config = dict(
    train_examples=97500,
    crop_scale_min=0.2,
    head_dim=16,
    inner_norm=False,
    widths=[64, 128, 256],
    projector_out=256,
    temperature=0.2,
    init='orthogonal',
    beta2=0.99,
    eps=1e-08,
    max_precond_dim=1024,
    adamw_lr_other_params=0.0013,
    lr_schedule='cosine',
)
Rows from block 7, named by matrix and row number. Rows with one number belong to one attention dimension. Each number is 128 + 24 x the weight over its row's rms, rounded and kept within 0 to 255. All counts start at 0. After the name is the row's rms in percent of the matrix's.
# v: window attention query, key and value (stacked) (model.blocks.7.attn.qkv.weight, 384x128, the v third), inputs 0-127
# proj: window attention output (model.blocks.7.attn.proj.weight, 128x128, transposed), outputs 0-127
v.42 090 [133 147 127 149 110 107 114  96 105 154 104 166 152 143 163 148 119 139 108 136 115 132 126 100 126 126 120 123 125 127 148 139 181 131 116 121 131 147 159 177 105 147 162 154 120 127  93 119 127 156 160 137 146 114 117 109 118 100 118 126 150 139 135 164 186 145 149  92  67 154 123 158 132  95 129 151 131 127 107  91  98 130  92  97 107  99 113 136 110 202 115 162 101 139  96 125 139 121 159 157 113 124 183 131 186  87 157  96 158 136 138  96 130 160 123 147 141 146 115 103 116 127 152 129 114 107 131 119]
v.43 100 [107 191 101 120 117 202 136 137 149 155 138 170 145 177 118 115 109 100 108  78 119 104 132 105 130 137 183 103  63 142 119 158  99 120 153  86  99  88 130  97 156 134 110  87  78 138 108 155 124 142 116 142 140 102 122 163 118 139 138 126 126 136 177 143  94 116 132  81 125 129 134 118 136 180 122 123 118 133 129 128 126 116 105 147 176 135 143 131  96 124 113 148 131 145 150 114 152 115 151 140 146 118 103 121 164 139 150 142  96 122 108 134 125 136 121 139 163 136 130 129 166 143 135 131 151 149 119 110]
v.44 103 [145 146 101 149 109 139 148 136 156 153 111 133 115 146 104 128 117 138  67 113 118 110 163  74 131 136 153 139 123 115 131  86 118 148 117 177 148 116 156 124 139 161 114 113 159 140 147 140 166 155 148 130 100 170 148  95  70 110 133 119 146 165 112  91 140 161 136 118 129 174  92 113 168 148 108 127 171 134  89 192  95 124  91 142 111 112 121 132  97  91 114 133 101 131 123 121 113 112 129 109 110 148  92 104  98 105  96  92 143 131  99  91 129 150 140 105 124 146 108  98 129 111 146 128 103 123 134 126]
v.45 105 [155 145 158 132 131 144 148  86 119 139 107 129 148 120 122  91 152 110 121 154 158  84 126 106 137 143 137 166 141  97 146 140 121 153  99 152 111 176 141 134 141 123 165 176  77 126 128 129 119 118  97 136 131 124 164 145 113 176  94 121  84 135 132 125 102 104 148 168 103 151 120  80 164 140 144 139 147 125  98  81  73 160 108 128 142 120 106 111  57 123 167 139 107 148 143 143 130 140  81 107 144 157 161 151 123 113 133 141 116 106 190 142 132 132 158 120 111 118 120 130 138 143 137 126 133 136 152 142]
v.46 094 [149  94 130 121 112 116 134 143 186  83 113 110 109 129 135 125 120 125 120  85 126 159 123 102 122 126 158 126 124 140 129 156 111 144 128  78 106  96 176 126  99 133 121 116 103 159  98 116 157 152 139 155 111 157 140 139 125 168 111  93 144 124 131 163 118 162 120 104 107 207 118 110 153 158 197 121 106 140 116 127 105 154 132 136 118 144  94 138 124 132 154 148 148 115 146 140 110 151 105 136 161 122  87 130 116 173 133 156 137 154 138 145 134 142 128 110 109  92 180 108  88 138 159 156 146 165 119 106]
v.47 095 [139 142 141 172 112  83  99 106 110 137 129 118  90 164 121 150 121 169 126  68 155 111 121 149 131  73 146 118 135  99 137 116 147 126 115 136 127 142 131 102 120 134  84 117  98 123 134 131 134 153 161 101  82 149 175 113 153 120 166 103 110 125 110 127 116 147  74 100 118 121 128 173 136 146 150 134 162 142 144 121 147 128 160 124 122  98 145 133 151 125 102 102 127 102 122 148 109 181 145 143 128 132 114  73 129 141 137 147 139 103 121 130 101 108 135 161 134 161 116 129 162 141 193 127 166 121  83 165]
v.48 090 [150 112 145 124 137  82 126 144 142  68 103 132 161 134 100 119 148 105 152 143 149 107 158 116  98  85  95 112 123  89 153 123 170 105 145 121 131 115  70 121 150 151 107  96 104 125 159 139 135 138 150 136 129 113 149 113 130 149 151  91 168 179 149 138 133 136 141 103 128  81  98 122 118 153 113 123 159 146 157  95  91 139 130 121 122 120 122 142 137 142 149 107 136 105 118 106 120 143 151 118 112 113  99 127 152 152 109 129 151 140 159 196 164 131  75 151 129 115 165 141 134 142 165 158 100 101 134  83]
v.49 093 [136 133 113 146 112 112 106 178 140 108 151 109 133 137  72 125 111 114 141 157 147 169  87  71 139 161 136 129 126 148 120 109 156 110 112 116 111 110  98 114  80 113 138 154  90 109 140 147  80 137 116 111 120 133 101 160 114 130 131  99 135 127  84 135 116 152 141 127 124 125 151 112 120 112 163 121 138  63  92 169  91 141 125 112 131  69 130 131 130 151 173 126 138 112 127 106 142 151 118 110 165 138 103 106 122 114 162  89 115 141  97 139 142  84 138  98 147 143 136 131 152  99  91 158 160  96 160 133]
v.50 100 [141 124 134 104 110 104 100 142 134  84 115  76 143 134 132 135 126  92 139 180 153 157  97 128  98  92 149 171 120 139 136 183 132 121 148 135  99 163 139  68 114 178 130 121  82 136 105 133 120  90 120 151 142 107 128 128 139 153 107 119 138 141 100 134 153 130 143 129 134 131 117  91 136 137 127 141 122 137 153 141 155 164 131  89 114 112  96 126  98 165 164 180 145  93 119 138 158 107 154 131 142 145 156 154 163  96 134  96 146 172 157 152 128 131 171 127 136 122 121 132 123 168 129 138 175 147 152 133]
v.51 107 [ 89 114  70 111 147 143 121  93 130 134 125 118 109 148 141 109 148 129 128  86  97 143 143 133 112  95 125 101 149 176 112 154 129 116 113  95 119 107  84  96 142 140 104 127 134 105 125 167 143 125  93 123 145 151  84 128 151  84 144 104 133 134 113 127  99 168 112 101 119 149 117 134 157 168  72 114 163 135 174 149 163 128 139 139 118  84 141 116 150 102 125 123 138 116  93 103 128 120 100 117 142 133 122  70 119 133 102 139 113 164  99 142 157 120 128 132 115 138 188 127 125 179 105 130 118 122 137  75]
v.52 088 [153  95 141 124  97 106 121 165 125 145  93  62 170  98 126 120 172 159  48  95 136 118 107 116 124 124 103 148 122 138 140 134 162  84 134 116 136 137 157 162 115 132  76 136 128 101 143 137 126 103 146 112 143 134 149 121 100 114 113 148 120  97 139 109 119 112 112 155  87 122 112 133 152 133  89 136  88 106 118 162 108 136 139 133 145 145 128 108  81  92 104 133 124 100 123 171 146 109 139 138 106 140 148 163 131 165  93  81 133 135 151 176 143 144 132 140 104 104 116 131 146 123  95 120  96 134 104 125]
v.53 087 [121 128 120 128 147 126 103 178 126 166 138  92 125 129 128  95 173 123 114 129 132 115 141 109 119 168 155 130 105 163 148 120 104 109 139 144 128 130 129 153 120  91 159  69 135  95  96 103 139 165 112 111 102 141 150 102 102 151 101 153  94 109 157 154  85 121 111 123 115 156 150 149 107 115 110 159 122 102 114 184 130 113 160 122 141  95 158 117  76 136 111 113 174 156 120 110 152 117 108 149 159 161 117  94 106 167 119  88 123 130 138 101 104 118 131 131 129 117 145 129 122 134 113 115 208 159 121 111]
v.54 097 [139 153 137 126 173 125 138 158 154 118 153 178 137 119  70 110 186  96 137 111 137 134 132  96 181 148 134 128 111 117  87  72 182 138 110 125  92 147 158 126  94 129 109 141 130 119  99 117 115 143 127 112 131 102 110 146 104 120 100 148 150 110 171 141 116 132 108  88 125 106 136 154 115 136 143 148 105 150 156 134 140 103 179 109 152 146 143 135 137 137 118 102 131 158 124 160 144  98 134 141 124 121 131 152  95 185  96 120 104 105 133 120 127 112 132 139 105  75 113 168 122 120 166 124 117 143 116 177]
v.55 101 [120 113 134 150 115 118 132 128 138  78  99 145 122 153  98 133  70 156 113 118 114 139 145 100 161 114  94 161 116  88 128 176 149 144  85 135 110 124 130 116  78 135 141 142 125 142  84 149 136 152 148 151 119 141 170 156 142 184 112 140 151 159 103 167 148 111 162 172 141 119 131 147  99 125 129 127 127 111 104 120 164 151 124 116 136 142 133 109 118 155 142 166 109 136 149 143 126  80 115 167 103 140 140 141 104 116 113 140  95  91 145 113 118  99 199 103 139 145 128 163 125 163  84 134 139 117 147 135]
v.56 083 [109  66 128 120 158 111 112 150 161  96 117 139 134 125 105 143 138 150 133 121 115 112 139 128 101  88 108 116 134 133 120 127 154  84 139 142 185 151  94 122 133 126 113 169 129 183 132 160 164 126 133 118 141 161 118 110 108 149 121 108  99 113 133 132 153 124 143 157 135 117  97 131  88 123 108 150  87 119 130 103 161 152 131 120 148  87 150 104 116 139 133 174 128  94 132  92 115 157 126 111 121  98 110  82 132  77  90  94 129 126 155 135 157 125 138 135 133  96 172 143 109 155  80 144  95 165 150 169]
v.57 100 [141 109 114 167 153 167  95 157 172 167 128 143  59 109 146 132 108 145 134  97 131 126 158 141 149  87 130 114 148 114 175 109 108 112  99 100 130 133  81  99 122  88 120 133 134 122 113 114 153 135 118 110 129 117 122 170 147 140 128  92 108 121 109 114 106 118  94 146 129 140 137 107 150 112 108 114 135  97 143  77 119 126 125 137 146 140 136 140 151 131  96  84 110 155 140 116 118 149 113 144 105  73 114 155 145 138 158 177  95 153 108 127 155 127 145  91 156 141 136 156 192 103 162 137 158 114 109 128]
v.58 091 [113 111 165 130 139 137 106 117  91  93 169 161 135  77 141 123 137 121  95 126 143 114 144 156 146  85 101 108 123  90 130 115 169 132 141 166 152 124 116 134 134 141  90 131 131 128 129 137 145 126 100  93 136 131 109 148  79 102 122 154 115 132 139 129  82 140 106 109 153 115 134 120 113 133 136 152  91  99 141  83 132 130 135 136 137  95 106 174 145 123 137 120 105 126 151 116 107 130 105 142 143 106 113 158 155 128 130 131 125 136 135 164  75 110 131 186 118  89 120 205 106  87 130 137  82 161 178 134]
v.59 089 [107 122 156 129  67 140 117 147 134 138 118 126 118 124 157 144 147 124 112  90  90 118 129  99 110 129 139 136 143 120 126  95 166 133  92 151 158 133 138 121 121 146 146 116  82 132 125 106 140 128 122 112 136 123 157 116 164 109 108 129 130 115 119 164 147 111 108 117 157 126 149 101 132 100 163 128 117 139 112 109  99 132  76  73 165 180 155 121  98 131 169 109 115 119 147 145 132  85  90 161 133 147 122 151 159 110 102 140 107 130 120  83 110 130 138 119  50 110 139 145  82 139 133 101 142 193 158 151]
v.60 082 [124 144 149 147 102 130 136 142 102 141  89 126 127 103 129 143  90 148 134 151 162 135 131 107 149 137 136 137 102 128 117 131 111 126 127 126 152  88 104 143 116 125 160 112 126 125 136  89 142 184 168 138 147 150 160 117 143 153  68 110 181  88 158 133 146 120 143 116 161 121 154 151 125 125 127 153  83 163  96 131 167 113  82 124 125 115 100 134 144 137 168 176 114 128 114 104 157  64  78 127 136 146 122 127 127 157  96 137 149 135 104 151 136 104 134 126 148 148 122 111  85 105 116  92 112 138 173  84]
v.61 094 [129  79 167 139 166 117 140 137 133 133 120 114 155  84 110 130 111 156  85 112  91 120 166 123 141 100 111 126 105 122 130 122 121  94  77 118 150  93 122 162 147 107 107 110 164 142  86 124 135 130 128 133 151 115 128  86  98 143  89 140 162 145 169 132 132 140 142 120 139 117 112 133 104 155 169 161  99 102 109 119 108 141 100 113 148  96 136 141  62 116 131 179 122 131 139 156 142  84 117 145  94 161 133 165 167  90  93 110 156 112 146 149 117 126 147 139 108 103 129 160 128 154 117 149 134 153 113 157]
v.62 092 [136 121 139 112  98 155 134 110 169  92 111 108 145 150 127 136 109 145 141 148 110 119 113 113 125 114 109 158 108 116 126 191 140 131  98 130 172 161 140 132 146 143 144 147 116  99 138 107 148 114  99 136 128  96 151 151 133 188 139 126 129 134 126 124 177  97 142 156 161 140  93 185 128 130 121 112  70 113 201 140 118 137 124  91 122 100 124 117 108 147 120 159 143 117 115 111 141 109 139 152 149 117  90 159 138 122 111 153 131 123 160  91 185 100 139 108  84 119 106 124 130 173 101 153 121 144  94 139]
v.63 098 [160 134 130 151 119 128 141 137 114  87  95 133  97 136  77 107 123 121 123  99 141 151 112 136 164 115 138 113 140 137 133 155 123 132 154  95 170 125 123 151 132 155 140 112  92 134 183 121 130  70 141 174 125 118 145 171 105 135 158  75 166 171 120 131 133 135 163 129 118 140  97 103 156 132  96 126 106 147 136 151 148 182 114 116 107  86  84 112 130 100 127 128 124  99 108 169 127 115 108 146 104 107 153 125 123 146  84 167 119 195 135 140 136 105 123 176 130 150 117 111 139 134 102 125 136 149 119 138]
v.64 112 [112 103 118 152  93 156 151 161 108 152 155 120 124 117 124 129 103 157 102 154 165 110  93 146  99 152  78 133 125 137 133 167 150 181 150 123 117 112 107 148 114 105 149  93  99 143 126 108 123 180 106  71 111 134 147 108 163 133  86 102 132 122 175 134 113 144 137 137 151 113 128 123 111 114 116 124 130 148 126 144 207 136 123 140 114 100 107 113  96 122 134 130 102 123 123 148 158 138  82  96 148  89 109 139 120 112  94  90 152 142 120 125 132  84 119 118  82 103 120  91  97 135 100 155 145 125 126 119]
v.65 111 [157 120 118 102 106 153 132 144 122 114  97 133  93 149 120 144  95 164 136 118 156 127  71 125  97 111 144 126 137 164 124 172 117 137 114 194  78 134 145 159 128 156 116 131 139  93 155 141 123 104 112 162 151 151 155 125 109 125 149 105 141 114 119 138 149 104 133  63 143 173 106 164 148 114 123 137 118 124 159 181 146 175 108 104 144 115 103  98 141 129 151 140 158  96 118 130 104 130 135 141 123 123 102 131 132 111  84 124 146 162 110 150 175 148  92 132  67 122 122 140 154 135 112 141 118 143 109 153]
v.66 090 [107 142 138 136 180 166 161 173 120 134 163 123 150 129 140 144  99 139 126  80 137 153 113 159  94 141  90 153 134 153  96 148 126 117 120 153 104 130 127 142 133 116 128  98 154 140  96 168 133 126 127  96 120 134 142 122 132 142  88  91 124  56 158 117 126 134 106  80 131 117 143 138 150 111 130  79 141 134 103 150 121 141  99 102 154 122 110 129 163  92 108 155 154 130 106 138 176 170 123 107 152 127 128 163 148 123  82 145 116 133 172 115 173 115 120 148 135 171 112 143 143 169 119 126 141 101 158 138]
v.67 100 [136 132 101 118 171  91 150 112  89 122 130 173  95 126 124 139 119 165 110 157 105 102  77 190 114  80 138 154  95  98 118 145 194 153 179  97 114 128 132 130 128 154 110 134 118 103 110 116 138 149  91 129 112 182 145 116 134 115 128 134 104 110 156 116 109 124 126  98 129 128 176 124  92 115 107 110 128 134 123 151 114 135 128 133 101 142 144 108 107 171 159 156 150 111 107 132 117 152 106 131 162 106 113  86 107 135 130 138 126 128 124 141 133  89 171 131 120 105 130 138 122 130 107 121 170 184 147 152]
v.68 115 [171 148 137 141  53 156 137 138  95 143 130 146 115 145 115  99 133 144 113  98 108 121 148 166  66 151  95 138 135 139 171 161 125 114  94 168 130 112 138 132 155 121 123 138 132 146 121 109 135  93 148  95 129 166 162 165 166 101 161 123 118  94 155 168 158 164 122 105 153 137 111 156 115 141 145  93 119 150 129 149 148 120 144 118 152 133  94 128  85 129 128 144 137 142  84 136 142 114  58 148 109  88  99 145 119 115 148 111 138 171  96 143 124 121 139 144  94 127 129 116 104 133 126 150 130 148 129 133]
proj.42 110 [103 108 128  92 162 123 182 154 145 139 148 137 125  72  89 108 131 114 139 172 168  92 119 138 130 132 132 109 106 133 123 127  90  99 125  82 152 122 117 111 146 113 119 117 118 127 151 132 147  97 114 130  90 138 128 151 158 121 111 117 119 147  94 105  83 127 133 167 161 125 138  70 120 146 123 105 134 137 137 117 149 128 124 155 173 171 131 105 104 106 164 118 126 118 158 129 105 118  73 112 101 127 113 169 117 151  85 165  90 111 138 159 128 114 143 133 156 127 113 175 184 125  98 106 144 131 118 147]
proj.43 107 [153 130 151 117 160  69 153 142 156 139 135 119 120  68 124 137 152 104 155 158 126 159 141 121 124 163  91 162 184  92 125  65 132 151 126 150 159 168 169 142 159 144 109 175 145 159 136 119 122 138 126 119 130 129 179 128 125 136 126 136 117 134 134 123 178 107 123 191 112 140 125 159 124 114 142 156 162 111 120 121 116 118 144  86 122 124  95 126 161 119 162 123 137 114 104 112 119 135  88 150 106 143 171 111 104 113 119 154 139 141 171 119 105 156 103 130 115 130 132 150 114 120 156 159 157 133 120 141]
proj.44 116 [118 129  95  98 112  98 149 135 111 133  97 120 113 152 128 154  98 153 147 119 163 144  91 123 131 121 103  70 140 153 102 161 115 112 139  79 130 128 136 137 135 110 114 156 137 137 120  91  67  90 102 126 152 127 112 169 177 113 134 125 100 131  93 136 128 107 158 107 119 109 141 123 108 133 148 112  94 142 120  85 113 161 124 113 168 137 101 123 135 126 146 137 138 128 136 111 128 157 154 142  89 137 185 160 144 150 142 191 114  96 162 100 106 146 112 109 122 145 111 166 126 114  63 121 127 132 165 120]
proj.45 117 [147  97 126 143 127 125 139 164 115 156 157 173 136 101 137 141 123 105  99 116  92 141 136 135  70 101 149 107 129 123 104 121 107  96 162 106 149  88 137  86  98 133 137 130 186 138 130 105 137 129 153 136 107 120 147 117 179  95 144 173 148 112 134 114 118 148  85 116 151 134 150 166  70 111 149 128 126 146 170 158 175 105 100 116 101 142 167  96 175 133 119 126 122 102 127 126 142 148 135 117 164  98  82 113  94 150 136 132 159 152 123 108 152 132 119 136 137  92 140 126 117  95 156 114 141 139 105 121]
proj.46 109 [ 91 118 133 128 150  87 129 120  90 165 146 167 141 147 128 139 139 116 115 194 152 119 161 165 137 121 105 135 176 106 110 137 165 109 115 130 133 167 109  97 171 133 119 162 164 103 153 136 114 122 145 133 112 115 121 113 113 111 137 156 107 157 126  97  94 104 121 144 103  84 130 185 129 114  94 141 135 152 142 133 120 115  98 138 118 125 145 120 142 102 115 166 147 120 130 162 189  96 183 118  95 128 142 120 152 117 123 134 147 127 105 106 139 132 137 153 162 148  83 129 125 144 111 124 193 127 129 159]
proj.47 104 [101  74  96  90 105 142 158 127 123 145 137 144 130 105 145 159 115  86 169 166 113 161 148 142 168 170 106 173 140 150 129 159 113 124 141 143 139 160 118 148 142 146 170 176 157 146 128 141 106 120 140 144 152 160  61 156  94 113  98 115 138 155 116 122 164 133 176 125 120 131 106 126 156 129 101 119 104  89  98 129 115 125 125 121 135 124 107 139 119  90 118 130  95 156 105 134 151 102 145 104  95 119 125 148 100 109 111 115 136 148 121  67 113 158  80 131 117 130 129 128 140 124 101 116 162 139 150 123]
proj.48 086 [126 123 121 148 140 144 130 104 161 135 154 128 101  94 157 121 121 130 103 101 142 144 125 139 164 171 160 128 164 133  89  71 107 125 133 114 166 118 138 127 121 129  78 139 183 122 119 126 127 140 103 103 140 184 108 133  96 111 162 164 128  91 145 104 151 127 109 131 126 166 104 175 116 116 133 169 102  96 110 155 113 157 124 151 124 140 162 151 115 102 101 132 147 138 107 133 123 105  76 114 137 156 137 144 159 143 119  89 120 151 112 121 122 113 150 154 152 133  88  80 140 152 119  66 128 148 107 151]
proj.49 086 [121 120 122  91  91 122 144 132 106  98  98 133  96  97 166 145 131 140 144 102 122 107 138 163 105 119 127 151 133  84 130 156 108 175 178 129 149 143 184 154 124 126 103 137 136 119 125  98 143 112 136 124 118 131 136  58 106  94 141 127 111 138 156  98 135 155 120 118  90 125  84 147 103 106 106  90 112 147 148 143 127 137 171 124  90 150 153 119 115  85 103 151 142 166 167 137 123 122 126 156 118  97  91 134 155 131 124 153 137 140 127 101 124 151 128 168  75 131 130 105 136 127 123  58 124 153 110 123]
proj.50 083 [139 116 139 141 116 137 133 116 112 143 187 173 145 150 117 159 101 124 129 146 122 145 146 148 150 146 112 166 143 127 136 138 119 171 144 156 151  99 124 150 171 116 145 123 162 133  98  89 133 166 144  88 115 156  79 149  91 111 165 107 183  99 143 134 112 153 133 119 102  87 103 126 113 106  86 129 128 105 106 179 140 112 115 172 163 125 113 170 134 128 143  98 103 169 108  93 124 142 146 126 122 112  97 126 121 137 170 131 140 101 120 139 127 115  82 143  82 124  77 136 115 100 136 113 116 123 114 110]
proj.51 093 [182 139 180 138 152 109 116 154 124 118 159 145 126 124 109 120 122 148 136 138 162 134 132  76 128 140 114 150 106 135 103 118  80 133 101 138 119 103 167 113 149  98 107 129 154 151 131 115  86 160 125 148 118  89 157 138 123 159 108 138 127 128 110 121 149  89 127 148 134 137 146 153  81 118 141 119  75 102 132 120 142 155 120 162 159 146 108 133  98 148 120 146 106 117 143 175 124 136 169  77  96 105 109 140 124 140 120 141 174 106 150 109 165 110  91 111 110 142  70 121  98  96 158 120 144 137 112 177]
proj.52 077 [113 142 116 148 154 145 158 130 154 114 172 156 110 173 141 172  86 100 160 107  91 122 103 125 141 127 110 134 105 168 124 115 102 152 109 141 148 117 102 155 147 158 162 106  88 148 104 110 142 167 132 142 123 156 121  90 142 140 127  92 115 149 113 161 131 125 113 106 136 115 123 146 109 113 125 144 142 148 108 136 105 127 105  90 115 106 152 138 105 115 142 117 103 165 146 110 139 125 101 124 130 105 123  96 110  49 142 135 132 125 119  65 103 104 179 128 148 126  91  85 159 152 128 145 105  77 120 146]
proj.53 084 [146 110 118 132 129 159 176 140 113 146 129 130 129 104 148 119  78 166 194 197 151 121 146 145 150 102  97 109 119 126 124 146 125 120 123 117  87 136 128  80 136 148 149 192  97 150 165 132 167  94 135 142 137 115 136 119 138 105 104 117 130 151 117 119 155 148  95 109 165 124  98  99 106 141 146 127  99 157  95 140 131 137 117 102 113 131 156 145 102 130 130 130  93 148 147 173 125 124 162 130 128 101 106 127 132  79 142  94 141 102  90 140 127 127 166 120 123  98 154 154 148 107 107 138  91  96 109 122]
proj.54 077 [125  99  82 110  86 116 133 141 122 110 143 161 117 131 202 136 157 118 121 169 131 112 139 150 113 113 130 128 126 159 161 111 117 125 114 108 136 177 108  96 140 121 126 175 106 126 145 139 149 147 122 142 112 112 122  90 116 103 121 147 116 132 136 116 174 121 132 167 137 115  64 126 123 105 130 155 128 106 131 116 139 173  98 160 114 134 148 131 124  97 147 148 107 102 182 100 149 143 118 122 112 106 151 137 130  90 113 137 175 135 131 114 119 148 148 134 152 157 131  48 133 129  79 162 144 111 124  86]
proj.55 107 [162 154 141  97 106 172 109  90 134 132 135 120 128 139 177 118 176 113 109 100 105 111 110 146 124  96 151 138 142 138 119 113 123 152 137  99 172 122 139 136 145 134 131 152 114  84 163 142 146 132  98 140 122 120  90  50 124 116 144 132  89 131 103  97 133 141  67 110 127 135 119 115 143 138 154 119 101 131 135 149 125  96 123 138 102 118 120 142 143 119 126 113 144 119 166 118 154 134  82  89 131 157 136 141 119 137 177 136 194  94 121 100 142 147 109 147 123 109  84 109 132 117 179 141 155 138  82 121]
proj.56 079 [131 170 126 153 114 119 144 124 157 124 125 105 165 137 116 105 143 120 128 143 139 165  86 138 151 133 130 137 140 109 150 147 105 133 110 131 145 130 121 117 132 160  70 106 173 111 154 139  86 134 128 141 139 146 132  90 126 136 167 169 147 140  97 112 112 146 125 128  83 160 122 128 149 146 126 104 131 120  77 180  84 138 136 125 132 153 123 197 105 134 109 102 133 142 115 172 143 114 125 110 110 151 137 177 133 163 147 111 155 119 145 129 123  74 137 155 170 148  92  86 162 155 108 144 122 136  89  95]
proj.57 099 [116 155 112 104 115 111 123 133 136  94 132 149 140 116 133 115 175 125 134 118 136 104 116 142 120 111 147  92 126 112  74 148 162 156 124  74  96  81 168 145 108 157 137 156 135 125 135 167 119 108 131 176 103 105 103  90 152 102 115 174 120 133 134 113 132 126 126 134 128 177 131 161 148 163 172 120 142 109 165 147 172 152 129 138 104 137 124 115 139  90 166 160 146 103 155 165 126 167 160 150 134 164 134 143 112 159  90 142 136 111 124 124 123 122 158 143 168 117 154 120 140 149 101 111 104 131 182 148]
proj.58 087 [123 115 113 141  88 125 119 135 163 163 117 113 173 163  81 145 102 119 146 109 125 114 105 159 121 180 134 148 139 142 112 105  95 132 117 143 145 138  98 148 143 133 156 119 151 126 130 100 123 106 178 128 102 144 125 146 124 134 141 161 168  89 138 130 150  87 177 171  63 132  86 156 131 120  88 125 152 102 130 153 103 136 120 112 104 140 151  86 119 145  83 109 124 124 126 148 158 131 152 153 142 138 129 158 142 130  98  92 127 126 138 101 127 151 123  91 130 161 172  86  95 145 158 131 121 112 105 102]
proj.59 082 [142 178 111 125 159 128 148 140 164 145 103 119  81 163 125 112 147 122 117 186 136 159 104 160 130 101  67 143 100 181 113 145 106 124 150 135 101 133 132 111 116 140 137 121 122 133 121 136 109 103 133 117  89 107 114 128 114 120  91 107 111  92 152 140 100 119 147 119 103 141 130 138 147 132  98  91 146 136 141 163 147 148 147 120 142  71 117 164 118 147 124 136 107 138  88  98 152 148 115 117  99 136 133 103  75  99 132 110 119 118 170 169 119 112 104 150 138 140 118 153 165 117 106 195 124 107 107  97]
proj.60 082 [120 165 115 110 130 130 113 122 153 107  89 109 140 169 144  88 146 129 108 128  97 141 106 171 152 133 138 141  99 140 122 134 147 146 122 130  99 142 117 114 158 154 152 126 131  90 122 109 108  90 116 134 115 158 103 144 104 117 119 148  55 181 105 146 145 112  78 145 130 112 112 118 107  97 110 170 160 123 145 153 115 147 165 138 104 104 138 125 107 136 131 122 141 145 126 137 135 181 161 101 114 138 161 161 118  93 144 105 122  85 150  80 124 158 136 117  98 110 107 143 125 117 112 188 157 145  77 138]
proj.61 082 [127 158 117 116 102 182 155 140 141 124 156 151 109 166 130 134 185  88 169 153 157 154  99 135 121 123 129 154 149 118 151 115 129 143 148 118 121 151 128 125 101 153 146 143  67 112 146 112 135 133 148 144 126 149 165 131 147 111 146  95  70 109  84 133 136 100 159 122 121 121 110 128 130 115  99 159 118 128 103 101 134 158 133 119  87 163 129 112 109 107 141  96 146  80 126 129 102 107 133  96 164  76 138 151 102  95 159 117 147 140 103 125 117 109 158 120 140 147  91  89 139 130 133 176 145  96 108 101]
proj.62 083 [141 112 145 153 130 126 113 106 112 141 143 102 160 161 156 102 159 117  93 109 107 156 128 135 130  78 145 130 152 122 167 124 130 120 122 109 117 117  85 130 128 119 136  84 134 158 123 118 127 144 145 120 105 163 121 100 152 120 127 123 143 114 118 110 112 149 131 123 111  86 124  71 147 120  74 145 144 156 104 140 134 115 151 141 157 130 136 209 145 111 192 140 120 162 104 126  85 136 107  85 111 141 166 122 136 149 182 126 142 113  88 165  72 141 134 172 122 121 121 139 149 132 133 134 152 119 161 151]
proj.63 081 [104 175 124 105  87 145 111 115 131 144 167 102 127 152 129 127 137 113 142 128  78 121 160 160 113 130 125 163 101 126 123 105 148 126 110 155 146 131 137 133 161 129  89 135 141 142  66 158 149 173  75  97 161 160  88 130 133 106 101 138 100  91 101 102 166 124 104 141 124 116 126 160 120 133 113 151 146  85 144  93 131 129 147 120 178 167 150 157 110 139 128 156 147 143 108 109 103 124 128 128 172 113 138  96 147 149 147 109 113  94  59 120 117 147  99 125 133 112 116 152 118 129 131 140 125 163 131 105]
proj.64 088 [134 112  66 116 151 153 121  99 113 146 160  81 122 136  99 146 182 123 145 144 174 126 131 132  86 132 130 135 109  95 143 101 169 107 105 135 125 131 139  96 122 142 110 125 126 138 122 138 114 124 119 143 132 130 138 134 123 129 147 182 117 123 109 119 148 105 146 115 166 117 163 130 133 120 110 118 105 132 136 142 156  96  91 120 123 167 112 116 136  88 159 122 160 128 164 165 138 140 106 115 126 121 159 126  58 204 115  89 115  96 164 129 149 160 115  80 177 145 113 120 136 129 151  97 110 107 130 140]
proj.65 100 [120 151 114 167 105 149 146  66 131 149 136 124 126 122  88  85 128 123 139 118 144 107 106 145 185 130  85 130 132 125 129 112 113 139 128 128 124 147  92  86 108 128 124 135 139 104 136 124 133  89 152 127 113 154 147 155 136 141 169 121 119 143 166  94 176  88 132 138 129  86 114 112 114  98 132 126 184 116 126 157 153 119 113 150  97 125 127 111 173 121 127  65  90 141 147 127 155 132  87 171  96 105 157 139  98 110 112  95 104  95 163 114 104 103 136 136 177 110 129 119 148 117 122 136 118 124  94 151]
proj.66 083 [137 116 137 170 125 125 147 122 108 173 156  76 139 147 101  94 142 172 136 145 129 125 161 107 175 114 124 141 142 112 148 121 129 134 153 157  97 118  98 143 115 131 119 150 152 145 133 145 131 126 141 148 144 142 122 145 145 120 143 130 159 155 129 152 145 183  85 124 119 131 149 117  58 110 166 180 160 109 170 126 145 134 165 110 108 178 144 116  84 145 121 121 101 181 148 141  94 113  94 131 122  91 160 114  94 142 111 114 147 136 129 155 133 156 154 120 137 137 130 112 143  81 173 140 122 142 107 119]
proj.67 094 [113  78 160 154 134 135 125  88 132 132 162  93 149 154 143 156 117  90 134 134 148 129 188 119 112 136 126  92 140 105 143 154 111 103  91 120  87 124 126 141  90 121 121 110 133 132 155 131 159 100 129 125 133 108 116 156 119 142 149 165 122 121 121 108 120 146  86 143 152 108 129 175 131 131 148 142 117 128 114 117 133  97  86 153 167  94 150 128 103  90 139  96  97 153 120 137 150 144  99 152 132 154  87 183 119 126 128  87 139 140 104 139 102 132 100 103 141  77 108 137  82 124 151 134  90 103  73 134]
proj.68 100 [135 112 118 148 130 142 131 106 153 141 147 136 151 102  99 144 102 131 174 128 172 141 143 115 112 118 139 145 163 140 156  99  98 129  98 143 115 129 136 100 145 160 109 153 137 126 151 155 124 119 115 164 124  98 121 140 117 135 108 181 113 133 174 125 153 123 152 167  98 148  92  87 153 119 102 180 132  88 124 119 134 143  97 148 105 142 111 136 185 100 161 119 111  97 146  98 119 123 129 139 132 155 144 144 127 161 103 131 150 121 176  94 134  88 144 130 172 144  99 118 121 127 119  89 111  80  79 178]